config = dict(
    model='multi-label image tagger',
    dataset='gratings and oriented noise at many angles and scales',
    color_jitter=0.1,
    activation='relu',
    depths=[2, 3, 4, 2],
    kernel_size=3,
    stem='deep',
    beta1=0.9,
    beta2=0.999,
    grad_clip=3.0,
    steps=32200,
    batch_size=256,
    final_lr_fraction=0,
    warmup_steps=3220,
)
Rows from block 3, named by matrix and row number. Rows with one number belong to one channel. Each number is 500 + 25 x the weight over its row's rms, rounded and kept within 0 to 999. All counts start at 0. Numbers have three digits each. After the name is the row's rms in percent of the matrix's.
# convs0: first 3x3 conv (model.blocks.3.convs.0.weight, 128x128x3x3), inputs 112-118, a 3x3 kernel for each
# convs1: second 3x3 conv (model.blocks.3.convs.1.weight, 128x128x3x3, transposed), outputs 112-118, a 3x3 kernel for each
convs0.15 104:505500543500461484534481500542500500505496579500500588500500500500500511516500500497500500490467500500500500547500500508499478500482500500500500500504477500518469526500498500477486578483475
convs1.15 096:506489539500466502444416453500500567500489501580500539453493489477509500491515551500500470500499500500499500500488500477500474500500453502505500500500500494502531500516516530560525500500500
convs0.16 102:508515500517487415500491465500456467500500500489474530483497545500493519507533500487500459500500500488463485500532500515547521500515504495500499500533506483471488500548500500542527465500500
convs1.16 093:499500500477431500460500450479500500500500500482535513500500500500452500500474475500500485467474474500500500500500500522514500527505500500500495500537500475519500536500551500529561500500500
convs0.17 105:500529546500500523500498500500500500524500523520500525500500533500483500500483482522530532500503505472479500542506500537506498559541531500500500500500500500500500500500500500500500500500500
convs1.17 103:475481474483500492500519499455482500500500522500500500500466482500466500446500500446469456454479446477494471500500486547550500540521500515508500500467495506492503494500500500477500445472465
convs0.18 097:509500500500508500500505506500523485500500495500490500417500425428483465456442456465481486485500500470500481400455518414500517500500561500478452539500465559557535480477500500460500479477500
convs1.18 104:500492500500473484493480500502525512500500545453500526509500500457436509481432496500500500510494500500500496542543537500500500512451500483469461567553458557532500476523500502500500480500491
convs0.19 092:500481500474500500500500500572500500500500522500484497482456500500500500563500500487452500500432500500480500426500553500535500500500427488500482449500500500500489500500500500500500500500500
convs1.19 093:532524500500500500500500500500500466500500500500500444477459433500490459500500500520494500561563542500555561500500500527545503549553500435462500443481460500457512500471433500477500500454527
convs0.20 099:500486500500541500500500500500538501500523500479500487543534531557431540567500551500454477500500441491500425490500500439500435451500462472500477465544487477542466505500500500500521500500500
convs1.20 094:515541537532584530500500500500500500500534509496548500500567500500552513500500511542551520535531553533526500500550538500526545500500515500500500500500500500500482500500485500500463500500494
convs0.21 101:500500523500490471492480500452551467505447500500476500500516500537500500478500557500498500500500500500500500500500480462500517500500445506485500500543482500501506526500501577509496501500522
convs1.21 101:500478500500500500500500500500500500500500494500434500500500530547500508512513539500500500500500500500506500540501500510473490462520500500500529497500500500531500500494500570500500503478532
convs0.22 092:481558444524477500520500500500461500500500500500500490509500500538500538500500500500464500500500485500495472511479457500500500500500522500463500481500487500500556500393500530500500500467500
convs1.22 088:504487482513549515500538544500500500522500500500521500500500500559500543500500500512490514510511500515500500500500500500500478500500486500500487465507513500500500473503500432500497500500500
convs0.23 103:479480500486500424478500500500557500500435532500493500524500500500500511530500532500494468500500500528500500500486500500461500504500500529500500500543505530501500500500500500529500544516462
convs1.23 088:455536473539521511519523500502507484510513523548528500500500500519500500536550500519512465511536500500500500500500500500518500458491515500580554500582515500500462478500525513500500500516510
convs0.24 102:573521500549510500547525500499500500551500500510500500455490426478405410500402465486489500500500500500500500360468439417488431500502509518500500500545500538547499487500500500500500475500500
convs1.24 104:460447500473449500500460500486511505500556500511500500505500491500500500500500500500529502500527515500526500536499514500504529500500500563502500551478500500500542525500500500500500500500503
convs0.25 124:542535500500500500500500500505500509522500529500536546500428500513500500520559500523511500500480467500477478519509514500500520511500522499532522500500500500469491500516500500500500538500479
convs1.25 090:449510500475499520500500500494490549500500548500553500500500500500500500500500543517500502500500502481500500500500498541544500556548500500530532485472500500466500524522489514500500477500500
convs0.26 098:500453469475500500484500550480500527539489500533500500488500534469490500447500500500500500500500502477500500500500500519500508508500500459441470456500452477474466500481531500500500500514502
convs1.26 095:490500502460446501480472500420500488463486500484470499463503520454456545500500553500500496453487478458465474500439500490456500500500500541545500523500500509537499558507540473500499462500503
convs0.27 107:500500525500500500500500500500500490542551500554500500522500500500500500520511500500500500500492500500500500502495500501523549500500516500455500500500540454500500500507518560500511515497502
convs1.27 089:500469500464398500477465500500539500500500500485500608507500500480472497473500543468500485500500500500473482512500481526500500500500462482513500500500500447500500505521500500500534522500525
convs0.28 099:542538500500500500546518500545500500538482514500500500503500412504521490454485500500504500476493493500500500483542500524543439511471402500551513500500495480428421500500500500500445500541500
convs1.28 106:515548519500517500515500508453489500447500515500529475474446429454418500500487463500499500505523500511541505525500539557536567567592591500500500500500478448416500500495494500468500500500500
convs0.29 098:500500500546468505518483514536544500500500537454500500507500476520548500500500500491496500480493485480464454504500462500500514500500538500536500485439496446452500500531500500500500500500517
convs1.29 107:548462511512500500520500536500453500500490451500484472541500500500500500500500500437500469466501482500469490519573501516500500480500555500467486490461500500500500462514500429500503439467500
convs0.30 099:493532500529500500500484500490544472500495565477563513500477500500500500500550500500477500500500500452500479500509500500503543500500501517525530525500500500450492500500509533521475500503473
convs1.30 080:487500500508500500500500525500538500500500540512500531500504500500482500500469589500469480482495481500476500483500500552500500516500517462469531500513520500500500482500500527500558483500500
convs0.31 104:500527507500524500487495500500512500500500500489500517445482469443497468439444425489521526500520522500525526500500505523500453507500501517526494517500461532525489528500461508500502500500500
convs1.31 093:500457462461423500500437442528500500489527533457490526500500500500500500474475451468472478481484477482488466500500500447470500448467503500470440524486440514483497524500479514500468500500491
convs0.32 102:511517501491555500527570500500500500550507500519500457500522548515500500497500500452459500500500475487473440500500535500500525495500500500467488494500522500527518480500529462511557479516497
convs1.32 085:500500500500500480500500470435500500500500551451500518500500545500452489451467500500500500500500500500494500537500514509500499543500489515500500521542484500574552484532528516500517500520500
convs0.33 090:500500500500496509500500580500536500500500500544500459477431466500537500500500500500473500500500460500500500500500500492473500500500474500500476512500500486501536500500497534500478500564512
convs1.33 091:500545492500500489493522500463500451500500500500477500499500445500469500528467487500500520500500500500500500565528500500500500524590500527500500470500533469427511500500500518500500532500556
convs0.34 102:529545500525500500499540500496500462535547500516500500500500472518501432456500466498500500500500500500500500500500500500500500516500500500500480458500542456476525510535500539453500526544527
convs1.34 092:500500500500543500500559500484479514445500500474514500458464491500492457500490448500500500500500489500500500556500500515518500488554516500512500491500504495436500500502486537500500550547500
convs0.35 100:500510521500502524493477500519524500500500500500506500500481500500492500546500500500532551483500500453447465572497500540489468518503501500500500511497500500500500500505500500500471500500473
convs1.35 108:468509517486500500500509500478500500461463490463500496508488500500483500479469484500485500503500500516518501446504500485500500506500468510500536492471526522525524495500520500479504472492500
convs0.36 101:500500552500598500540499510544500543500500500500500500500500500515496526466494496488499520470509509499500494500500500500500503500538541480500500465500500463500500500538523500500500500475500
convs1.36 166:500579500500500500565500585452443467449468449500500458500500495502502482500513499609602606609604608601500607514516500527522500500509500479475500465456500500464500452444434500443500462500500
convs0.37 091:515500520500526500536532519500477500500460455500478454513500500500500480500500493500488500500500500541534535475502500500500500493500504500521518500500500500499515500500500500500500547500515
convs1.37 102:500505478512516491500500500500500482500488483500509529500500500500500458507500498472483500489483486499483475500500500508500500500507500482500533500500500500500500478473458500473479517500500
convs0.38 102:500508500547500500506500497500500521500533503549500500500550534491500500471506464500494488500500500500500500447500533430508579483524544490482496500500500500500505500500570457512554483478500
convs1.38 103:500491552500500500500500500500500546498500505500500484529501495508463423484471500486514500500486500500500500523548502548513500537500459500500500468520500488508476500512539455511576438501522
convs0.39 100:492500500500500503500475525500500466515500500516514500407392416459485396476454429500498500500500501500500500500545500557500500521502500534550520528500500516511500579500545500500500500490500
convs1.39 087:506473500467413441500435431500497515485523502522500500500500500531571497500542500459500500500514500500500500500500500457500461458448470519457438534500446500500478538572477507500500450485500
convs0.40 107:501479500480495500500500500500500483500500500500533500462473459472429431474457442526530521517530519522529523447500494477480520500512539547502466500532462500500470500427500432437500439442450
convs1.40 085:474500500479471500474500500500532500500500510500500500501500500500578551534556571500500521500522521511516517500500500500500479500542511557500500563500462496485442511513503479505479468497466
convs0.41 092:507500475497500500485500481499449558500500500492500455500503467500513500500500500500503500500515500500500500535447500507500500500500488500547500540500500500503477500482500538408500569511514
convs1.41 102:500555510587549507553554531525500550526547500548500498547562524557559500516500500500492500495500500500490484500459551500500480500500516553471495500500500500509500500508500533500495505499500
convs0.42 112:500477500500500500467500500500488465500479474527500458489500519512500500507500500500523523522519519500520523500500500517521515535517500500524500500500500500500500500500498500484500500467500
convs1.42 067:500500500500500500500500500500500470500500495500511489500500504521475500506500500500500500500500500500500500500544500500524500500531559463487500450489459478470500500500500500500500475500500
convs0.43 105:500500500518500500557523520545510500541527497500468532518500500500500529548517520437427447476441408500447441500454498500474500500481500500501449506500449497500472518500522512534495496521526
convs1.43 090:500500585540555568591562540500509528500506469493469495500500500500500569517492558546519529500500500500500500511500500554515500525500500500500475500502500500510500500500500500500518508519500
convs0.44 105:500500489484487500500473500500500500526500478500500451505452480524500500500500500483472500488450452468431435496500568500567591500549500482456448499539523500510506500524500500520532500520509
convs1.44 095:565492500500380469500434472500481465500479490500500500529500485500463462500500500521537500527544502500531500501500463500500500481500446475500500500489545500523500473500500500500500500500538
convs0.45 102:521539585500500530500566500500527500500500500518515461510505504500500522500500500490500501500500500495491486500500500518524500500479500485508485500500496500500484500500500500500453500500500
convs1.45 098:500560543532500500500500533441482500414511500426480500500500500500500504454500530588563588500500500564500500500500498500500535538519594452500500500514512500500500444464500469462500500500479
convs0.46 085:500500529500500500500500500500500500500500500500500487500500500500500500493500500500500500500500500500500500500500500500500500500501500479500500500500503475493500528500497544510500521499485
convs1.46 111:512532525519550564507531540447500478466482463500500493500448437500500462500500500504500505500519516510500496514500487542500500500500483491500551476477500500498500458466500446500500452486500
convs0.47 097:477500500500500500475450520521500511500500500486533504500446473500500484500499500488500500487500500500500525500500500500500500500500500535538545507500525470500540500512480500479509500500500
convs1.47 094:490502500467494500500475490441500528451529500500500500539500516500555519510504558500500464500516500455500455453500500442492536501500500553500500500500500508500500522500520549504500499533500
convs0.48 093:500477500500500468500500520452500500462500500504500507500480500534500458549500500500499500534500500527500500500472500501460500458500500500420506500441500480480532500530500480500524500500509
convs1.48 093:512500500526500502485499500500500500500500485382515476471500477560500500550533528500500500500485500500500500500500500500488500503500499505547522500500500536542500505533469500500500500498500
convs0.49 105:549562500500567523500534500485500432543483500500466500473500500507500458500500492478502513498500497471505491500500469500500484500457450500500497500502500500500500500500565500500510500500500
convs1.49 097:538500500500540500540538500484500440500445521500500500500465529500500477508500437562500582538500540500500500500500505500500500488505494483500500500500500510500500500500500458500426482500500
convs0.50 102:419500500500500500525500440536500500504459511500500494466500551453493556466500550500500495500514503506500500476531555429500516500500546498499484500500500547472414469500500473500500474500531
convs1.50 091:500500500500494468500500500468500500500500492483500496500500534500500494500540544500462500476500455500465461500500500509500500461501500562557517500529500500532495504500543480500537476555510
convs0.51 089:500500500500517520500500431501561500500500500444500530552518532575500500556476529500500500500500500500500500500500446500500446500485500500500500441513525484500455500507500500500500500525500
convs1.51 087:500500500516556511500500501473500466506500500500498500500500500526570500570500513500523500500500500508500500500561508500533500512508500500500515429483500500416500491463498500500500478500500
convs0.52 113:500527500503520528478500500500543503528500500500546544480479416500500500500500483500500500500500506500500506525500500526500504518500500500500529503463460500463454500529536500492479500500500
convs1.52 097:500486500484457500500457500485510554448535589500539574473500500466475500500473500489500500492500500489494500471500522500504545534564549521473458500489475500453468530500503517500484495476468
convs0.53 102:500500500500537500500500509500580488510500500500520475500500397500500500489543500500461434500462461500500499451485500495500539500519471500500500500510500500500500500500500475500485500495462
convs1.53 092:507500550500500559506500548455500507500537497500489500465500474500500500500500481500500561500500538500541544530518500538500489500500500462500500491500500500500496494415500494504500500523451
convs0.54 100:528512500512500500500500500495500500500500500500500484500521500500500511490500500507508497507509500499501490500507500511504500515511500478500500485500501500500497500500500507500500500500500
convs1.54 113:482500500500500500500491500479514517500533527500506508477486473500500500500500500336334359332335372336353382500500500500532500526521500500498507474459488462471496493500500500457500500462466
convs0.55 097:528500500500492500500509515472494500444486470500500480461494478500520500500466468500500500500500500503500500500500500500474463476500395500500500489496500500535508501500500500500500544500487
convs1.55 091:500521480524550538500500500500500500500566500500500514500505500500457486446481475500500500500463477500500500497500539486500500547550500500492500527543524500499500522537508577500514583497558
convs0.56 097:552575559520500500500500500500500459525500476500515500500500500500500502500500499487500500476500500500500531524500468551521528553536549500500539559500546538550517500500500500494520500500500
convs1.56 092:500476500500415460500447500500500537449500458476499478535500500500500500500491500500500498500500500500500500465500500457500518465469500573522500500477500540500543468500504500500500500500500
convs0.57 110:471500487500500507500469500500481462500493457500500493500500442525500500559529500518519520500504511504503505500500500518534500500523500500506500500552565500518544500507500500500535500455500
convs1.57 094:500500500500500500513500500500500457500500506500456494542502491511500500490477500500500500500483490500500500491500500500500493459500450456505579428485528491530517500502500500500500500500541
convs0.58 097:517500479490500414500500500573500500500437597542478500524500551519492500500500500500500467500500509500500500500500500500500500500484500500500500431537524508464500500500493500500500521463513
convs1.58 091:500511500531549547539524526500485500500500500512500500516500472503500500550551500500500465500500500500500500500500489500500528500500523500500557500500529500500500529500505500479500500500481
convs0.59 102:524500500500553529544531513500537500538500477500493491500517527510467500498439449490476486512500500500500500558523500500482513500500533500500500512462503514524500500531500500500543502474500
convs1.59 105:500494520524530521514500500500535500532493500500493505457461500476497443493480448500474469500500469500500500569500512532492500500500500475500476462500500495485500500510523478500513514500500
convs0.60 093:516500500500500478450533458490500500500500500500500522483500510502500500500500500484500485479468475479463470500500500500473507463500499500500500500488503500451500500446544500500501373572500
convs1.60 091:445465442500417500472500500500500500500500542595500573500500532529500500500500489535538567544546539492538521500490505481491494500500510500485500500500500480443500500500500500500500480551500
convs0.61 097:474500500500537528450500500563500500500500500514500468500500500500500455464490472500507522518500500500500500500500500500500500500500497500500500500500500550560525500496500470497500467500500
convs1.61 099:500500500500393367500415392517495500470468531500500534500513500500482478486446429492499492496499502495493482500475500436471523447505500502475466505492476517516518500500500500500500517521522
convs0.62 101:500500500500500500526541515523512508523516546500500551500500500500491497483500473520530527500536536500522500500482474458500500478500545521480486537495510500500505515500500500500500504503511
convs1.62 096:500450500450432445453424449445466500500500527500500522500469453550502475546505500500500500500484500468470471529500465500466478496456471464454460466458437500475455500500500500500480487500500
convs0.63 101:563500508545500500534507481500492439500500500500500500513500500498500500486500500528514477531509474513500500500500500500500500500512500500500513495500500500500477500500505491500506500524506
convs1.63 108:483500500498526536500536524500530500500579542500555538517500500500511500500500495486483517492497538486498515500500504500544500538521474500500500500500498492500500518469486507425480518500492
convs0.64 107:496500500500542500500500500577517500539513500518500508502511505514514500461452465476463451487463454486453450490500500500500500500500500470500492444476503486479491500518500521536500517493520
convs1.64 102:500500500500525500500500484476500500436500520423465500463500500500500500500472464519490493533511500528514500500500496506500500507498530500469456500500462481500500449500500439428500500500500
convs0.65 100:500500500525500500529500524479500500500498500495500531500466438500545472482509500500500500500500500500500496451469500507517512530538426500528500478495526490474456500507500500506458500516500
convs1.65 095:534500500531474511506500558539500500509465500519500521506505500500442425500465494503486504512509484508469513502502558597547500586572500395500496440507500441442500463442500500500476500500500
convs0.66 094:500500536506500540513500500500486459500500500511500542509453521512500500530500522500527548500517537500500522522513500500516500541513507500500500500490487536500491500500505500500509500457489
convs1.66 084:500494500500520500506513500500500451500500500498500500509500540500500520500500498461475466475477476500500472502503500500500500500500492505500577488500563488500542500500500500500523500495500
convs0.67 098:500500500435500500521500500500500500519500500588481545500500512476500500508484500453427452436432446500444456500500433509482463500500500527500519500500485500520500510500500500451497528509461
convs1.67 130:568500592551572563500564554500500484434500500457500500500500500500490498500500500568573572556558500575500576534518500562500525542500500520507500504487473502500485500500445500459500500429500
convs0.68 098:500550552563527500545500500472499463501500487500538500464440497503500464533542500500500500500500500452474500500500500500472530456500529500500424508562500447500502500500583500500500506500500
convs1.68 095:500503500528511502500529510500511500496500473500500500500500500500500498500437500518500500500500500500500500500579500500567500500500557476434500472438500564500444519500500547484535500582500
convs0.69 101:500524500500500512548553574474500500500474548500500500509515528462500573477500500447441446441418468466414447500456487500438500510500497523500500553426510540500529488491500502500545507485500
convs1.69 088:571633516560581500500554500500498500499500490500426500500500533500469513500462500500509560530500500500500500485500500500500473500500478500500492517545500488512484500500500500440500500500474
convs0.70 108:487500510505507491500500500524484500500500529500535500491442500501488519513554500500507500500500491479500490522523500522555500503473500500528545492500523500469481500527546500500500500511500
convs1.70 089:535508485514500500500500498467509545505500483500500426500465500493525503500500523500474503500500500500500500483500498501500500500541500554531500500476522441452500561500500500500500500500515
convs0.71 099:551500542532558500500500487542564499500592500584535498545533500500500500479478500469477484468449462500492512522500458494500500474526500504500475500500500500527439500522500500500500500500466
convs1.71 151:574500576583500567587500557457506467449486480439500500500500521500493500509465475623608604619500609612614612522519503528500500514517504500486507480488500471500500433450444443480459450460461
convs0.72 106:532500538500483500547500499500500500459500524516466500500471437500500442500503472500464500484454500516509521500496535484500525523500539500500515539500500550500500560512500500504500524500525
convs1.72 098:500471498500454458491456475548500541500456500518500500521500500500500483517500516503518513516505499532511525418484471500500500450485468437519500486500529500500532500524552538533540557554567
convs0.73 096:500500500500500500500467516500486470500500488431500500500500521500469523514518524500500500519515500500500500543500500500533500525500500500522500500568500538500464500500506500526500539500452
convs1.73 089:500471538500479500497500446500483500500500494500500500541500566530492517500500503500464500500500500500463486500469500500500500448435504491532500517500485500500500468505500504500500500500526
convs0.74 093:461500550465500540500505522563503500522477523531570500500500500500458500500500462500500463500500500500500500500504500503473497500506500500500500500500500500550544500500542532500467497500500
convs1.74 086:484486500500477500468493524500500500472500481500480499500500527500500503500458500500500480500500500500500469459500500496500509500517500533500503486490540562500563490459556500500491500501500
convs0.75 097:444514472445500500500500500500500484516528454474500454500500500515500460488500444500500500500520500500500500500500544500500500545530481500500500452494541465507540500505552489470552500485500
convs1.75 092:500500500473506503500500500470458500483500500473503500500500499507461475500475456500481479454456458481467471512504500500505500500500469449500484500500503500523500494500503548533525571574544
convs0.76 107:500500500500500500528500475530517491556500533500505526500500474500500485500505500495500486500500500500500500500506500500500557521552551481500536485500538457483535500514544500500520525503500
convs1.76 098:500441479450410462500500500500475500486476500500500500518499467533508500496498500500500538516511508500483500549536503553499468526476437440500500447480508500500500476519500500500500473520500
convs0.77 112:478494500518436380500444450468493497500500527500517523500500500531537535500541529500500500500500493500500500500502527500528542500500502527531522526500500514470460500500489499543475500500432
convs1.77 095:478492469459457501473500489500521500478523533500534530500493500482468500500501557458457450454469463466471474500486452504500490500500500500500540493551500500500500562500578536500552500500500
convs0.78 103:533503524497500497500500500471500519500500500500504466502531489500520449500500458483459484500454480501468446500492485500500500517500500518475500500460500500525500500470500500483518500500500
convs1.78 095:500596500590586500586500500473500536500514568500487464500500500500500500500500442538500500541500500500500500550500491500489476500500531500500500500460500518493477485500500500500491500500517
convs0.79 121:500544500500574554500500547524531475500514500500500500500499466500500500436471477508504482495476497513500500500500500521527509511477471501500523500477500500474442500500500500500546525500500
convs1.79 115:600562564584500553549563500439500500500484500444479500486498500500480468508487466594599597573500593608599580499500501500500510500500494500487479500470500506498505500458500462485469480453500
convs0.80 085:501495500506500500500526520500475492523500485500506493523502500502486500500500500500500500500500500500500500500526517500500500525514522500494490500500500500500486500500499500500500500500500
convs1.80 087:504519507539542522526526525500480456487482481443500502500500500500463500500500500464481479480494486491489481500524500500530500500500500524500545500500500500500500449449500500500500450500500
convs0.81 086:500500539544552500563570509500532438538537492500500500500500500500514486502515508444435461442441455470443464500500520492496500480527500504500500492466490500500500500500500500492515500500500
convs1.81 154:591500586589591576585588500446500460444500500446455500504500500500500500510495491609500610613605500608606604522500500500516500500500500500487480469483481470500500434447445442445500500500500
convs0.82 102:500495523479500533500551500515500500500500472523551497500500513500500500534538500464431457429500500463463526500482467500481491508500533500457460430500499477454513500530534505541540498451542
convs1.82 078:500567500500500512500500469500471500500500435500475500519502500500418500546510500496500500500525500500500500511500495489500500500471500500511500476500500500479500451500518501459521500491500
convs0.83 095:500500500458475487500500500500500500540511508500500500500500502507476501510496506500500483476492469473500482492500460500500500500500476507513500467523481500500522523500500495513437500527500
convs1.83 088:500500500545500500500500515529500457535523500521498460471500500500535512500524539504534500500500530500540482500461500500500500500454500500500500579486500500500505500500500548500485500497500
convs0.84 102:489500528500500500500500500500500500500539500500541470500500500500551507500500500500500500500500504500505500500500500500500513496466500500500500500500490500480475500497481551475500500500503
convs1.84 102:567591500556500500574500500500500500500462527500500500500500500500500500443500490500581500500500500589500584457500500500500541500554610529535500500500500500457439490500500533469500500500500
convs0.85 095:455500454514487500528464502546500538475500492448567500533500469500500498509502500500500486500485500495483493500486500500482500500500500500522500553465506500500517481500499532500500540480492
convs1.85 088:500540472494538527510532500500561500500548520500501500500515514548515548541500523488479520494466480493485483488482500441516500500450500500500500500500511500498500500500500500470499549500520
convs0.86 126:458500451453439500459470459482450458472500476436500500545521548548531542541534550485489483483490489481490481500544500566556545500555500500500500500500502500515515500500500500500500500486503
convs1.86 100:500486481457450444459438500500500500492500500500500500534525543547500500568562548487500500500500500500483500500500500460500467500463462500500543508496531500499535500500500500500500541500500
convs0.87 098:518493493447500500500500515500500556500451490500500538540548577499472500525500516500500500500500500500500500501496477500500443474500500500500484476498487409500443440500502483486514480489426
convs1.87 093:500537500518544552503511497553505513549533563500497500479529547500541556500544542500500480500476500500500500457500500500468485487436502500561471552500500509500500500500500500500500500524490
convs0.88 104:545500500506559500479500496500500523500500500500493500503488469500500475500439417464500494500500464440462457458466500500500500542498483500500494500500489500532500530500500500500500500500500
convs1.88 096:500514515482500500562500500472500523500500492440500500500521495500507500500500474516527552500522500500533500505500507500500513500460469500456456503474432517500500500506473500500493531500500
convs0.89 096:523500451500500500461523494478472582500557512571470486500500500479500500500496538500500500507500500500500500500500500478500500500500500493500500500500464500500498500500442506482539500538445
convs1.89 093:500487500487457496503500532500500512502435504465472500500500469530500500500495478496509461500500476490488500520500521500524500500500500494489511535500538500500500534500500450500491500500509
convs0.90 096:500445483481507517500530518500500500500500500500500500491500500492500520463500500500497500500500513500491500542532514540538542500500500436468500448470500455459418514486500500474500510508508
convs1.90 090:500500500423472496468502500423500504445500542451478500439474500453479500500497498500500500500483459500447457479459500500500492516489533540555500500500551440500497500500500500500500500536500
convs0.91 096:500500500506500518522542541500500496476500500500500500495500500500500500500532509500517512500525516500525513543500500541500500500500500500500500471505500438500500500497487500500500473500499
convs1.91 076:470484479500500471443500428500500506500511536500523500491500496476500464500500500534525514541526511524515508500500511468500500495500500443453500466500500500490511500500511500550559500576562
convs0.92 103:540500485537541487553500500500513500521500515500484531500500451500500469500500507516500428500501442520497445500526539500497500500493500480502542500516500509500498500500500500500500500500500
convs1.92 099:455500500500500500446500500500532537500554566542533540500465468500500453520501473471474500481500500465482500477500505516500500504537500500500500510500500472436500523440463531431489500500500
convs0.93 104:531551537550564546530554500472500500500500500498500500500500500500500500500500500386378378395381397411408412500500486500500475533500474464474469496500489492492490500500500500500500500500500
convs1.93 076:500500500500502497500506491469527500455500500459500500500500500518511500511493500466469461473500469474482476472502500484511531498507526500500500500500496519500512500471493500412446500437459
convs0.94 097:509533505535500500500500500500500500500513500551561443500500500500542500491509500466500469500500457473500498500465485491488500500473500452503500500500507500500508500500542500500500534500500
convs1.94 102:500603500500591500500500540439500487404500504431485502500496473500499500520500500628617623500500610500500614500500500491500500527500489505500500500490500500500493490454500476500441444482444
convs0.95 103:500500500515500500500500500513500519500500551510500500494506500500492500488500503500500500500500500505500516500481469472500500500500500500494502500500527500502500544500500557500500543500500
convs1.95 084:500500500424438446500470481464500500500500528500500538500445436525500452500505497500530500500500500485500502500500456512451460500500500441489491445481518446455452506466467500500500533500500
convs0.96 098:510552500526500500500500449541531500487500500500500500500517558499477510500462470500500500500500496466470500500500438500500500524500492500487443527500500500500500500507500500502537479500506
convs1.96 093:558552500525541557595553521477500481500500500500500509500429500506552489500537519500514500506500514500501500540500500562506500520500491500500500467500500443502500500500510452500522436500483
convs0.97 092:557500500522500500525500522591532500500500446500500500530500500500539513419426504489463460467462436500500500490500500526500500500500500483552499500500483500500473517500500500500500467523523
convs1.97 134:601500500587500500500500500500500500427500445500447500500500500460453480508500500500603500623610500615615622500500524500511500500547500500470500495503500445500469450439450500453500500500436
convs0.98 096:466471500500500500500490500500502493532500500500560500500500508500483500510500507537476500500458470519482461500473417500500450500500462500500500466500500500471491500500500500500500543500488
convs1.98 130:545534572543526521554500548462448481438500495464451500500500500500501500500500500569563500540564564552561573500546519500512500464514556500500500507500530500500503500480500462500500500500500
convs0.99 095:500500500500500522500500500594500500525500522500500446502490500500500500438469476502500500500500500500500500446500516500551505500555500462491535500523500509510500500500500502572559465500571
convs1.99 125:500500500500500500584500500452500500477500448472485440510504500500504449500524453611595500610596500500596500500512507500519500500500470470464500500500527500487517479451500500478475500500500
convs0.100 108:518500500500578576500529534521517500500499488500500489500500500494500504500500484503474476508471484497470484522500486441500500500500500471463505500470481466500500500500489500534542500500500
convs1.100 116:561572570500500562500500500490500500422500499453470501502514500503500475500455500622579603616607606617590592500500540500500531500500535500471453500525480519500500500500454506500485500500500
convs0.101 104:468475456467495484449470450500500500515519500500535500500500500500500500500500500500500500500500500500500500488491499499475513500500496500500479500500500497500504500500537500500500471500500
convs1.101 086:550511495503476500518535529500509461471494491500503481500500500500500500500500509497479474491482455478461454500511500469479505500500508552512487500514500509475500513466507500500512500496500
convs0.102 110:500500567531500577500520540545500500500559500500500487517500500531500500500550513464459500500500500500500468500500500484513500468500500500531492500536500500490500500500500500496474500500500
convs1.102 095:542500569500500500500500500500500587500528500463500486453500514500463527500447544500500500500500507500500522500500511561542500500482497500476525466466527467491500510500500528525500529500500
convs0.103 105:507500523546493481525480484534500511520542512535500516500453500533460536564525500469492482500500419500500500494500515500502500500500507500504455532528470500500457500500508500533493500500481
convs1.103 092:500500500500512546500545539517563543478500510500546540510529500500500553500500572500500500478490500480500500500540500500547555512493500500464500454500500500500500503500501500534500500500533
convs0.104 083:500500500500528500500500500500500500517503455500500500500500500500500500508500514459441458462445472463445450460507500500524534520501523511500476500535500500525500500500500500500500500500500
convs1.104 152:586593500579589500500588500500500500443500500500500500500509500500504500500505500615614611613500607613500608500520514500517511500500500489487485490487500500500484445500500500500500500500439
convs0.105 095:500556500500500545536507500512508500500552476453508500520505528500500537536553551459427432500445425500438393466500453500500507518500472500480451500500500500500500500500500500500500545500500
convs1.105 082:500500500561500533500500500460500500500500439450500500501500500500481500500520500555500500500556579500500500533500534500528531507500541500474503470500500500500500444500456471500500500500500
convs0.106 091:535446500504496466500524435500512513500509500519435467504500570500500487500498500522500500500500500500500540485500500500500554500465500547494484489492500500500500511500500500500500484500496
convs1.106 094:500565500548552531500535525481500506500500500500539500575569500533526500495504525525523500522500500500516531509476536503500500500500500549500536500492500528500500540521512506531477500570472
convs0.107 097:500489493538461450588585500518500482467500557538508471521500500500500488523544490500460476500500492500500500500500500445500489500500500500543500500500500500500500500500489500500479505500492
convs1.107 084:500500511500551593500500552500579521530500512513569524500500511500539542500500600515507510500457509500500499511500532500500516500500546500508552494500510496500500497500500461485500500500519
convs0.108 098:500542500500556500496500500500500500500498505500500493500500490477500470460500500500500500500500481500500500500444492500448557511503519458497500500461555500506541500500563500500500480500500
convs1.108 086:500510541498500500500558537500456500500458525500494500500490500483429497499471490500500500500500501500500494516500534507500492500500500515540500500488492500500487452500515500500500519500500
convs0.109 102:500500500500554529488500500532500500500500567500500494500500453500496469437515510500500500500481500500500500519542517522484500526451481500500523500518500552492491537510500500500500500500500
convs1.109 087:466500500451491500500500501471500526423508589500482528469494492468493462512468494500500490531491503500485507500455500500468530491569521527507482574486500500465500488500500514470487491547500
convs0.110 098:443500500486500500473500500578532499538541500515500500500478500509500500500500500500497505512510529500492509543533500500525531502500500461532548484500534474460500497501462500500490507504491
convs1.110 098:500451442500426425500412428445498522432486517500516500500452474500473500500500500500468465482492458454463452483500500500490523500530542500534540491491500468471500507500495559523518531529500
convs0.111 095:474500499487466500514500500500500494449500500463500500500500492500526518456500500500453501460455500500475500500500500500471500500500500500495511500424496569500481481500451500488500543500512
convs1.111 096:500500500565579500500571500500500500500518500473543417500500507500525546540500500539500500500500500500532500495500510500500500500500500500500499500500500500500511500500500501500500455429500
convs0.112 115:508500500500543543500500500521522475490519477500500500491500500500500488505485496462476476464460447437448418500500520539532500535498500500500500497500492512500455519500500500500500500500491
convs1.112 086:500500500500516500500500498428500500425451471400422500499500557500500507535467484500560500500500500500559551500519522526500539500500513500500500500500500500500496500489461475515500500519500